config.toml
model = "class-conditioned image diffusion model"
conditioning = "class"
cond_dim = 192
targets = ["light from"]
cond_dropout = 0.1
num_experts = 32
experts_per_token = 2
positions = "rope"
nesterov = true
batch_size = 256
Rows from block 5 of a small class-conditioned image diffusion model, named by matrix and row number. Rows with one number within an expert belong to one neuron, the router's apart. Each number is 500 + 40 x the weight over its row's rms, rounded and kept within 0 to 999. All counts start at 0. Numbers have three digits each.
Before each expert's rows are labels from the 100 images, of 14848 (inputs lightly noised), where the router gives the expert most weight on average: "strongest on" is what is common among them. Only what is clearly more common there than usual is listed. The data: rendered scenes of toy objects such as cars, trees, mugs and chairs.
# router: router (model.blocks.5.mlp.router.weight, 32x160, trained with AdamW), inputs 108-159
# up: expert up (model.blocks.5.mlp.up, 32x80x160), inputs 108-159
# down: expert down (model.blocks.5.mlp.down, 32x160x80, transposed), outputs 108-159

# expert 22
strongest on: count: one
router.22:506449462498529438539491549491500548490522496469530512504485555478528487434484494439541516479500495468448553476471519487343514504476496506496499519483446475
up.0:529486504469546522490521566477490496490504463465525466525503586466475473498481506448417507520634489506436592487489538612551515474467473513441455531451498558
down.0:519492528501480561517476523498546546485441491498480523488511488471505500495505460459419480461500492478484426517443517237412504499498517482539511516488526590
up.1:548550472511495530482523446493525492499551417496486445452485523527458486448529467525544468445505435554546535522560495524501455483515504527520456537466516496
down.1:496508486437495517494510405479503523553545538501472469418544514472547456345505492459487482508482476504440530545473533524572529489517484499477499451506519476
up.2:534483501428458518437527494520515521513470523473516550470573430464401412472510386453412473473479497535553472499486481476443494499514513462476535460469473492
down.2:512478518520527519505469427551534517490489497440513568529515529510580441539570401488505508439491466522524508557501530545422534534505468502491444519553513491
up.3:530517496520517462495516482499471469551416506497526517497508526521458526469542497657489548517493521512460500510511474446402482491527478445500496581522458497
down.3:536472448454452470457497498516453481519475532482504479502500524509518495523433479485457389476457505492472499486499495635436492488516542460517512464532485526
up.4:550471416484542426425488548505514487471489505496495513515486479534420471548478531401460464527522484519476475467474414433568482538515492488537525484517587448
down.4:510584465550431437483529503511556488501467478450509532520473545460559453500512545476535483431524486452483532507503452540488508510531494461487479502505567566
up.5:495541472589516496438560476517570515494565416541553494484601496567544500532476489510561546582509547494492495488566514426454494542478505514529457558530525460
down.5:448479490520449506455487514508449540479544558553496478520460490434550512425483454495576534456541463519410445470468497524449503564507528492461511518487578489

# expert 13
strongest on: light from behind the scene; count: three; black object; its colour: black
router.13:526492496478476520506508432482534515456507503482493552466538518539493524490470521507499551564563469497500483466499507332709497482473503493540467520495494474
up.3:491495496477469486516467501458614530557429510469487505473511485413491475492440486547651459473527494463507450506477484491464481532504497551512456543502484467
down.3:468523474514412533424502475466498457431525556547457510510509498453531507500526521541448517514482433499460453445443512465502487537491553464430508558420580566
up.4:490497551452486462538484484520519482529497533494549490470439591467520492305488477542502491532577458478523558450463533546467538467442505531498507549490499554
down.4:501548491507483469446541505426528468523526426497468432500464470523439444501471495486487435605593507434564518443500526445467536468545508535483488475496469498
up.5:477552541553487552524475541559545514476516600522468584482520566456527533537495530506486458560570474490548497542544489586594517522490460501513550544501453488
down.5:525478471462489542478530480491527475613493536520501521509519538561462503393540501520484461503534466510547508534509472443363522496481588536439496531520473535
up.6:472494491454480522523498485574474638456530509564478461483571493512482436493432487482465468574551517453521477504537520531547486492392556543471523419488473562
down.6:529528505520457519530532496540487498505573490583503514523520486487498445509456493545523466501511505490538496497488500571537548490507467542540390508490503427
up.7:490533509514568412530497595487493532474490472481516502485474546531506528502485507446532539463491540484481535509530576492465473513420455485527490545504527450
down.7:488462445503507453529507561486444479464463535452537520410473521460549497463487493522490491538596508541492483470460499525485440463556566489483532502517505568
up.8:447524549516508550518489463528520474508504449486467497429497530485527495579520493496480438521509458476468500461500554442476527515507600528478496492575537480
down.8:538523443447508468451451502506472538519533500469527528532496495487559516530454554513511559464431599502512509508474474510497451525430558440534459520575491494

# expert 20
strongest on: count: one
router.20:532527492456541515536472479453475526540503438525612501513459533556502473453453429500552482451437509451469525526488492512471588465504517504515519477493483427
up.0:463541475457488493572515528495477512504476421374520422545503531527509501485530469539510523564533513537504533514479446491497511505502533506491482507521519532
down.0:465471478540529506569479532497459534491460568360499400544468465470500493508555464499487499561546531529513448523529470505507502496479458477517520490491521474
up.1:500407453412522474498516463518496508497463540462410500554462429505490504518531557501508495516540503527465504499471483425544476468469478538511506501458499498
down.1:533567446524448468462463474584486461513480430461565499548527578549526504543495565524450481489483474509445491491547482575594463487502493532451521518532483452
up.2:564474468501480443459509519507503508568470425510515535553486459479496484558484531500607501485548517447559504516435439430550483523545504478535460518529568476
down.2:525543444505479441474491522551503574560473577549451524577470537453521462476472492496524500452543497463555534519578415507435533517501504451499586484480565560
up.3:475529515448597468501439434498530566455530479490524420589411457492481505513554549440460544589476472501517470464493536539609474455560464490516498503454467506
down.3:472482513537414464502548444476504473447557490520467426576408522469525509495557564518484548568448477496487532477504530513448487533437516462482474528529508486
up.4:481457454468535509415509503514468508523435514478578531506540525570536508527559497467502497479446532542443490539435423508548523473567550549377471498520564511
down.4:458563459536478521447477497493475492541453491495416520508531447478477449514575520513466506480459542529456523510557407501474513546432457497615504507495573509
up.5:514513498583502474504490577501509503460478493491507435440497491520502458472483514493517472553574485478556460554495496521562529525419476494473497526524485514
down.5:519503473444479459511461596499501509519481495533511426478513508501496447528477513523541464515533479448556532548489482530453528457553510490495482479484491488

# expert 10
strongest on: count: three; red object
router.10:524462508575476495503508523515511548443495501485476528455532413502442500647492509607466491527530485489517444512570423565570456538534501438492478499528513492
up.0:501517494490536470530509481579443527548518536501529552523423423495431480544510503557467549491531530475486504490487523478457504451500478477495466456552490511
down.0:455540553491497427541433414481481501520544459533502456550496441494524493396496526521603496462478518463541562505466512455394502483509453507491486517481462444
up.1:483590530429523443472522530495473508530503477432445522516466530546523585523504471499491493561530531459523490480455510503497484548562527492492477477549501494
down.1:507507511511544506469592381570495490524498567498460446493471438464504516529492481482504516509471479555436487525518514488499481507567560531546538493511472458
up.2:478486455405521504468537467456433523500512486464508470509460540481542487498498458472461450490509459518509496527501459527497446457454503535527492450460510529
down.2:485465449524480516570509505514540445509530524505492515460457491492502535308514591482434515521510518504449500449485484518473472517524506510552517421534488509
up.3:457499488519505460490465499498481510538415514517470456468508396503458457526492479470522478517561494505523522483437535482516454479524439474538481503497445552
down.3:530508482512484554492477493516515469473593513481489565527507402486489520522527549477452555486457507504514500530460497507509540490534434530530461494484547550
up.4:577515513555495541419502437518474509393506542470494518487507529529540525550528417514502468517534484462554513479456475512501602502535500441522526489480591511
down.4:500509456579556501566518528536529501475479477464493483496485549612479504494486626493504481530465520604479491458472586504498559485469533466509522518447489539
up.5:492609511551482452516487519567472526472510499494557468527549463534506520559518489516518490512447513489554462472423520507518443566448515556480536475578483485
down.5:482453585420432514530468475513492497488519544503501491481441505521550523414464512524473436491503528491508512473412468512544492472503512498511484496472558596

# expert 21
strongest on: count: one
router.21:523468455471528471487488511448495673502527491459537516553475590543471494423480464488504484479485488501499565447444563511518522451497488535522540510462497503
up.3:485503487470493533479470473473478585516488492489515498491479479499513478507507502534490534506471486510494516483530494497372531510478485532507472564500481537
down.3:469482494542483528490469481523517446548454514500507511491480504524545467532528564518403494538417474558486521488497462536448500498493487519506527417509487422
up.4:499488494533441483568397456526476407514490526540472449476486540494521471331461459514460522530443496548509509518474451441521492476459570526486492475521474482
down.4:522465492495566481569596472533524521541516460513441501484520487527509448648503438476476507524493502491534501531467551474568486507496439543485513477483431504
up.5:525432494405466455471515555458472545487476561509546533454459538501447511543471434492508480469389546523477495514504477526528477518515529499446544464544534525
down.5:527581518510524460498516563508437510539428497477550414486521479558507469469459425455534554543433540515483468533471503516519470510499507526573489476439548448
up.6:423487498462431513558471484502528597505435511544538388485510462520480472480536469455443509535492418471555617489536484550567525460423493468491464466529521540
down.6:448519503539448531534509432506487494493494466547456528481519546564457505491543476586522431485471474513549436492444531443559518586614510507469528528461516600
up.7:532556598501519534469535438470499549448480454576503508532505523547495446564512461578453546452516546517491562460564520493481483492528545466460506465469557519
down.7:519496553539479570540451423522506554457504511578491497491516441442517437478486493505489522532560540438482433452458537525484530536498499560525487526508564621
up.8:541444506543433504469524497516564488472467509552529487513496492531520466479520461528445535463501492471564534496515476509470567497456540543496500489484512511
down.8:505523539456534421464512500537525513463481481538506492509482519461544461447486456513427512465523464496545446495485463485502567553553441497532498548484518488

# expert 14
strongest on: count: one
router.14:528512476445532531538464491432470490559585461419559497608455561496535507342484472512528518463457470486456545433471541452524510460548495593527478526426500535
up.0:494454530500456519526512553544460464511509547481436573529561530474507546548480531551488498474473450489566494513465450473404495521484518520446499502469562465
down.0:493543498511547486472471563507489482595480421470578565543570516528468542486443484508548470480510515475572503510539443485471442474524411503588512480507584518
up.1:555570505446514515508477538542491495465537559505564437570514552532575489480543459510450596520507457512491498470465490506508413552429452520458508540537508505
down.1:535430524541492514500547526523492521455525466481444441563505481493440498484517468490483594490515456487489497461552494522479425474565546490543497454488524503
up.2:435441473458444424449533536533504530547483525494488472506524495531558464435515489498467562554508509507503512500520477440605473493428504612524522492496487563
down.2:439522513540504448446484548517512513437463415507507465518504481518497438439461498530450514488471505519495475522506527569534464547552533583442458494531478500
up.3:470456549486424544502510521562519500475511540480505526455540513466498528494500534424531578518465472498505536459582536496561500493431495574533559504469472577
down.3:491552568537588556505492506558497474453498446486509506446517507544518506464539532509568574517458450483519457458450523474514483490545502558470466528524441415
up.4:491515548585461472449463536400464527462466540426528550449502520495487588504493489486504514437537474514540519562494516511474486523494526495463571497634448556
down.4:499467526429531482446521561409478500446496478438466527473488485520505582499494466494504533435505463495537485582520521483505486481482467503544415537361467448
up.5:498522502534452507486488464524540464461513480523485498524551477537508518636514477581551470580508529484497523511538510223601459540562500484512531515520516502
down.5:446540498466548510522500498519474685516528459537555460518518528505512504486537479468514412582504498516491473489547460460383501518501512508487467568549518461

# expert 3
strongest on: light from behind the camera
router.3:469515594561500528461505465551551501453474502567478454490572471543524503525578541506397456511494493519550495541497477477428507503499515516517478463540531515
up.0:507529442607509517463454426449490494480504518524524532516544490462512498558481508536476535476500497526536437474490472438510534538524539495412507527512485512
down.0:525499559499510540555457560541535463485528518539556469508477484423473508560508464538602542514494457554498388498454487481455505498596533474432520506506455532
up.1:493500580538493481438523525575537514531467444529455454488522481489514466530510539445504403526474551453513490543401475527517526464504480525493499478532537512
down.1:507522399571496529558531492418449502465532447469458561500465458513523522553470459483561593463522443538492494446416523503512497478504478482503472478528450529
up.2:522505464533523490516548503534464537606529470416505455560549454472486521524489480423553463560547515484489543508461514510449535526488515477490454513463497510
down.2:483530496489496474508509423509528557517466523454496516541505516557544517733492490552487491576547485490481521500492479643579490511553538441489547467500485548
up.3:479587504491545546479471520537458499495479457445507617552453550511521489594488543453483545581495547516461516521541495517505542518547440594534480541562474464
down.3:424425491537457523489533503511480511508467540428490640544441493480504456487512504512444551581506548483489494486482473486523554533491577551478542440492471530
up.4:515488506463469512504530488418455503475462519517517531431447523498484606538497504500519544501515466437484523464520533509526468465497433553460515461532509444
down.4:503490543511540509493497488439480502498460482511466558415482480514486606506516519517498537471504467451516491474484539513523470531474554566538490498472532586
up.5:455546521521518547564505450481466484555483458546543556536483483501501544514527579440545554499491533526490481460527554527484533534436500452553479468513520521
down.5:470454550529488547530505458516466497552481499545472538525494503478472551499551583501614542488478539545485520459500521462465491473520500452466540456494542478

# expert 8
strongest on: count: one
router.8:482489458447507491513489475463468533527521479464487454530461524463491486413498499476537513464441453473448515463443517579298529432506463498501485498445471526
up.3:483494481435464466545520460519455460498494481545499449548519486570502513386544439516385461511509476497535440499509510457502485523519521442499508474501457437
down.3:470485485545505499509520514515538451516508535483491519481470528516487504511446464503392529531517537472474505548475443520466502542510476528518487509494580585
up.4:506513522504528408453482489497461526534421519507507549547484484463528521477480476462646454539544491541464480498411462527522518442572504493470517524571518469
down.4:516458490476474408486545506493478500508440459491504562477526525438479563496555488456553507503559507558464523519553457513481516545473463460550504526500541513
up.5:483587459523597520413578523491506467517504565576518515522513464499547490488514529465454448467495498486572545478486434482519536555531494553574444429465477516
down.5:485437493535448546472456470540474506513510451577500590558489512427480479450546498537472507482555455517565492506483473500528573556488572528488490483517495483
up.6:426553482512448521537542532507497543497517503463436535471540493487495551446481552561462479512436518511535547497462506475548506536440473483527549536468402581
down.6:508494522474504490503463544575505442571493467496569509509576535602526598489459562482474492570480527516539503534524495419512531499521495465547497523482429587
up.7:482500505480506517487507544551513560404481435548568493506514487465508493536488522468570489454558504503518519505545514518656495542564477493523460435489515443
down.7:504503485460496490548499533440463481565491549525483496449514492515537523471505474557362506454500564486535516557488502629378492502506490457556521589466524453
up.8:449491513421480487476460499515475508467524536550450494458431476485501454520536490511530491453474508495485473512531476670639498483534533456466507494472478548
down.8:511503481510521508496498476532491468483498477506517515489527539513481509646523509501429481450467543497501515499524488203471517522523524497493513490515513499

# expert 26
strongest on: count: three
router.26:445508522495463596500540472550489503413473518498505550428479457521467503707513539561477521563520548486589434502610471519581476553512474458510474485535500508
up.0:535558578505461585496540427499487502519459541570471529564500604529430482558514524493508502455525462442551512543491464501483495546533516483481368549526484516
down.0:509535572476468396459536421442463496453480421522439479512415512484541531434513496498495499491542539530494461509496532486471539514444515482518452526454489420
up.1:457546491471506488436547517481458508503557493440431460521528521553496577536548495543523504567541494566560490438406493484510518484429490455373505442553542478
down.1:547465528454534440594541505550525497471418572539434515462452502533425438515450501514526521483489528447546497513436482498498499492404465529394506510569471494
up.2:475502566464452477536547553539409489579446555563508455567491439477489453528524517519492496560572472498522517450519526504497534453540467474550478484436479517
down.2:487541526506578488529501543478515538469522558465431476473421491527426514507506510507483496513526442473422565551473488493433577496370502472485495531441512490
up.3:505547501540532520469510493566559518422491525505427485503488465495478461525462513543509546498442546555518491445488444501509469408574455444502564493523506494
down.3:481498495405561508511522552494501486508463419473536552522498449509609506496413545487502490545561459530433474502472540491515523449523519494424480481454483484
up.4:497492472507498491492590547532478509495526500532575446512430533432532451518536541518501510525470491480545526468473542488514473465497481479584435459508495514
down.4:482495524477520505512579476505520502510503478462553576487561536422549556521487456505510474455523516495454523546486478507508514461457444523587442509480521528
up.5:506504517551506412435437503558513503525490497558474587535527501538549505522475484555520477496478532520470484529501439502508508576601523503538556483494530521
down.5:480546448514513607512455511454498492459535495442420438464465465530446492530521479516458469550493462479581466473532574479490428543543526517580544541456454499

# expert 12
strongest on: count: three; green object
router.12:545487484520445503458541482545568314478555555499496510514496464480512514668503545485483513524537574463573471509545488503502472562520523450468459481522505477
up.0:545444530507448504497471505403488497464550548441505475536548459445522467507486532563509564518446404450437467401533527487507499473561449528556541475494579512
down.0:459470438501471445496472481585565483501476535551515483555429464460433548526513508505500417478573546507544470587554484503470483525549465517599522461512392522
up.1:458479451520487520530473505556530464462522484542532450578507541505436582558528526521538440511493541539524505507513529501490514550451537518506559486492478587
down.1:567527498438514531444468510482512496538502395489517458507473552521480458450450504512444549529510482500572562461495554468494525583485423453468483495503558522
up.2:567532456436456475494485481543521533526524527474540500549511548473507480513556560532476503521451459479514603482496519506503497512432434512436570503534539460
down.2:506508498526538513458523472512518480540529482508457444489497485527516446476547539459473472481427421521497505452449540503534496502530513585531449527454462484
up.3:515557464551460436504540451568542472481457494458494523537489497474433528551520565546507506504536455491501548498451493504489531585469490532466547502428470531
down.3:502489539609505537534522498433462521518514472430502569508468518487490506502472382486480558551488596414454490492461475488478522609467547487509523517377524499
up.4:492556435464519479520525543528452472540501480520511562453470520537508500505489505496477489482510567564534529577479443481501482515460517449469488492503467476
down.4:505532528435537531521488465511518504508531515438547442446579512562484471504484488457535555529517444439467514437482547513417565506415490520466488501474562478
up.5:463502508451542538514509498486574441456504465542485498510473508518451576520518505503518532520493429542540425511537529492485507556491495471520520438488545452
down.5:522509519482520457480499486484470504527480463485511485485488448516476469472605439471489482477462591555458474563457480478501537422524511538570507476496425457

# expert 24
strongest on: count: one
router.24:503538480464511471500438528479423546605484487461512461547443566484503459423511499515500460460562469484485514491458459580469526453480488520509530514470467525
up.0:503554509526493498546521501461480550511479467514516533529516518508511468544455508491512501589454458522525535522481505434527514485430463535496517448477510568
down.0:484523488490512516496544462492575541458500500482494483476514490484538482543499488527372506443492527509485533498474480487513484514550487506545524544473511360
up.1:545492459475470466482488452505488473504444511469491487516510484572497513562518506547352477451429477519503430477487490462419543533443500565514439576464505494
down.1:483424517519455459491520470507477468576454515491513525449528500533493486352482480506595539433513489514549587524528478466320550487532514465461506518509514464
up.2:485479521482516521506547443471517532438427514501506506437481469560440416522505431556537460461520460476485525472532515467380533480519498439471564483505488456
down.2:512487523528476458495431429460479500442453548505454448495533520564470458509516436472412496488518507511506460511446509426488506504482509517444421542495498456
up.3:508539519504525522462531489480543619481587563540461517540543460575498473531490518458494464465536491524511515431489479489517536540512469484488478483469509486
down.3:463500520488467482439513474462512455498591490541551501496500495444479456534478501477510506524551460498441443400506491519416524488494498459547504421546555453
up.4:513477537507528493563479462555477542515469439464493477504508479454493519425478549537590528522488454503499466521557544490497536528489492543510389591511503510
down.4:497496496477496445550512454470456500499479525554511484462461533522526522361420579571499522544515512503540551482532540515506525492557470496442552480477519516
up.5:499459473458500517478438478513481350540482543502507516466472540533504541576455507584528507517494503479536525511447494419481499466485502478491516480489478500
down.5:506485489502486547454496471521497461514527453488480475545502501516444479465495547500524430531497518550502444503560486618601497462473579480563542471529508505

# expert 31
strongest on: count: one
router.31:484519482506500442499446499484439467488517520550443505525504564495485493407534489586514485473611450526426507526503449522373489475470495494487508498483491487
up.3:495478558479471469516511452507547471462497450537527468547470401446526490606521495450461470523452511547511454514486499483478467488513469490540537463496425491
down.3:516497465508476424528497457514488528560537527495479492501480489573482508446462522499466495518443487534541665484490488493496466507525512501448537548500480502
up.4:518568514477492476466490474565478537468533561546473535472375576544519471570537494505368496465565576544522450441452481495588478471515431505461559433458485509
down.4:455488487475470485474462493506508448531490503508511458490477490516545518467550525446482412541544534515483521445536494495382496553503574527478487535548518502
up.5:478570507434529517551481469529532493510489481478485474482471465539470465506532511484514508420495519496489512510532476550525524474451511493511372506494517481
down.5:473426479500517573507496458497522610547473503491478510504528525530545501463431502530487472392530492486477457521502437597519516472566496493564514404443511455
up.6:500547509523515498495499477503509490481564483510479507504490532473536482496489492575474491458535508524526520535478513493533543460474462475473481588475504447
down.6:507505484517507494477511496521496443448479512482520516512506481512543489474481505432425501571480521518546536525513451557539497497476495469558533526511468455
up.7:538513525480530464482477505489561475545546447436471492522507468489480489610470539561569495517431521492567555532536513496486524511485527530568372551496457436
down.7:507477495527463553493512459522495653524448482507497476500521527566491487547471498408495450413476535488526462484503496475402500474522480434434543527469511371
up.8:436431482445515535508411511472435489567464550479488523452492497513476494528424501492554472505505448495479516499487444518421488465419435521495474499512503473
down.8:468494519555501579519474444481466579491487504533516478506491477585513498394551517458615505652401539485496500523476504483505480529456498497498532524510535398

# expert 27
strongest on: count: one
router.27:505541471477501570498443546465501503593538502444497506541458589505522506409513466448483502428404504476525567451454556484554515481471510567487538531475438500
up.3:547466474471524397459467560485482517520471504422548438523510473520511578451471432512547514462473488528466490503441441501455490468449498457431456506538538558
down.3:519576458536515367472477551495480554515475487427468458527518546473490561527532465470509495441504503528452551540586477480576507493540524451610544501502545549
up.4:499485518460497607516487468505521494503475512534494505496549502504501523472531492537400528458506436527498492456512546524535512481465519502479471476508501534
down.4:481517490573516586484535450486499429546458460478519497473510519522509499503503486500411521448528439491500527442503522444460520513503477521500518489489479482
up.5:546393516550478428497512576518503613521504507510474467507546459529503493391543597567471506584527447512566557468494516569573542547471498491521486512463510504
down.5:537613513475486421501501602497500442511545466500555469491473509506548503506512571496434478555526459494544457491516514406623555452488493505490511510527499489
up.6:580396573461470512506529513484481476453470435493478464475461484519490528505494495585473484450470468456402566523514523533449492629552498459519469488546512488
down.6:568607570517527474510474564516507491453467564543496494437470522538501544483446498475443474467475482470408471518471503478505446372470504498467519535466522520
up.7:492513475400523483487450490493532477458533486491517445560457439478517497473486451480566507515490457498526467429582503560410491493486449468469495519491455489
down.7:506462464583462501486547495468524527440528437484495474570501550504488506427468513516536583515471428522500536455418528494554520509482489468457500556478513494
up.8:468494604480566489470509503510440485550478522514473580480508520463570531451474484555580473517430558467510537453497526558496581533532451516474489521499494535
down.8:500481535544469475427504493512464565543500466524529505489500492530462514526557484466549483496408547497484466484496492434516564481439533543523495485484516433

# expert 4
strongest on: count: one
router.4:464467493514528511515510490468410542542483551466544527492464564516514537414483441476561497491450491473472523485472512467528520452449524501518496433512447475
up.0:497485513491479536516537502522498603504483467410473521514489511508505521579487484531514553472491459516524466513494512439519524472527492513498474458464555482
down.0:468480477517565475519490540493502538474464523481485500527536494453532487446505514511493490495533483462497577525480523472535476502513485508444446526509525496
up.1:586511491563535447447543456511563590528480513494511491471461425526494424503495488443486513505494535515494565471546493565555504532496505617499487536502437552
down.1:460496459497477464504451463556517488624525508502481439487456524528503460506512497478577465457549524544510457531487507554359469524541465554513552553457452484
up.2:495556496510484491514462556539531499482457497498515519483523567468524548622490458514518541487481528522486528503507511406640446540551494467491490435528516509
down.2:461451490502519519522471507500453580566439511513505449497506508527522499361532504458538528496378510504499471512491480452523488523517490491539516529476528474
up.3:485543469459551556452546503536510469524535495536454508516422472549465479560486522517463464502524523521497464448470569515461548496501493512517505544472490495
down.3:487485490544389526493459506587505482463530582532525519522494495465551498469516522454481528504497432519484518457480556517485504467513501522479547561508534544
up.4:478572484454521526495531421472513474457508496571521560475550461513452515435556549510437540534498500503517456563508470458549494468443477435512495494502464492
down.4:524540495500459486493478411497498534532501509566499585483510557524514525529471545506432458433482516477565564508498500503569509528546549438536512615482406472
up.5:520539555601475538527454488477451600541504547484494516476519538459483503448422508506536530433430566527543507404543476594531518522568573501538532509497437586
down.5:533501531434519483501504486442497456481496496490541548410466506532536478603454498512530519477390514505566534428457491443465495465472427501448483501569494409

# expert 23
strongest on: count: one
router.23:529519465502509562453470472490518497559482514466497478520431509513524481427466464450549505457413453475448581445478541431429531466506506527543509500493584464
up.3:512476506501488488502502463458514506483459511503536548507509531477507482496483461501567562469468519487625467488482508486452496524429493506511523499498463572
down.3:501503515473506471502464495482467507436457487529479498518498441478500492472528475499532508439467520486610555487468499479498491469574504497480457487481472537
up.4:519471473564515393488435483534513541528562478502583488493444539505460488503521472476486447469490458484459509527507507530575555467529540469468477553458543482
down.4:527562506396520363475547463509461474490517505522466500498480468519522484501536470501519493517513481509523508543474508502518549528452486489525505542465532550
up.5:550531506502455499494515532496453514456457543429516542522477529507567469455556468488442523404569520529494468531488493504606536489488499512450506590520556443
down.5:533473531458465481544447505485546508513440506428467482482493476508502540502430433406404462511479517463501531530530506464585498484524489517529535572512556505
up.6:455490509543522557474567396505524518548509464499517480492507471527485506505580478529369489483494483487565540465484530469445553446551485447469567517467546489
down.6:519536507398484527492445420502493539575525474489476479468498550544520516405472504488389436529506514493566484463498499471469541558469492480535459488523552530
up.7:464518483500502553544483498484485560518552485467514509494496508451533476527531521544546522532497446485536505507462473597465534471511487513432473471447494516
down.7:479495534499454519481467446505560417512503497480501540515502539487529504513576524574504444515475499508575540497528488418456517485472519511531529424501512581
up.8:498490506366467498488434514478520498462502516497513528496529477574507494560581547533383502491547477539419516540493509446555482454498510527502597522545559529
down.8:469518467564457527504564519494464472510480536482515519539502507573493503566462506519362459486537492490426476521528497460426508505524488549515486532514536570

# expert 9
strongest on: count: one
router.9:471495544543529480550507522494524492544574474451552513544495487502523527383467482518575550517519504468475490510516552417374497475505531547525490534474480556
up.3:491535500473573582537521550544499511465502494497519511466539485555563495477535406523531504565490518482473553511519489507452471506493521488460512541525530484
down.3:513464531545412560532512578523477533479464496491487503477504526424448502472520423488548537545511542503497456521502500483493485524525472516517490420465537536
up.4:471476477487540514521471502492513483449472495427568563474473465483426522478501519577483530489489457534516442542566492500507521522527460432505457494503428512
down.4:488525473514472523485513524466501494482536486433430603480497496529567529507468504480476514478467454506531547529453475424495501482475533455495521543512427502
up.5:497483514514472499508528509540470671483459481477534472502512506507493515659484474445496484518517484518509522510512474582425526532567492497476451495528475523
down.5:535565463524538476500499526494533501443493543484430497506494495482482502522474464544512483506496544508495480510539459632534558558509537452515584431475494572
up.6:485499487486506509506492461494515497424500505525479475481521498555491499544561531514291536504496512540520489473503494473527482506501500486521485481487510492
down.6:524483498520481505508507514517524573446509523500544490492523500469480500557549525471322518536515488503527501501503477438346504487486461504469498517498535478
up.7:540419476544475465529533499498555519524481472461578530535533474513524454453500622494487505553446485497475513481500481489505507460533464502510446487544538504
down.7:536588448482491443521472541504539548545450514434404480517498508485506460520530645505532519501486516482495498491518531501508504525441534502512538529472556519
up.8:488398401443492443508569418543472466484468465492516505502537521504478454491539480521500506502448539458452467521583512496522481435581517493462541486446486548
down.8:476591397539517432502431420487484495513453527513471489503575468476500413514538452512533522431438555453414527506427515470518489522445444494547485538551521480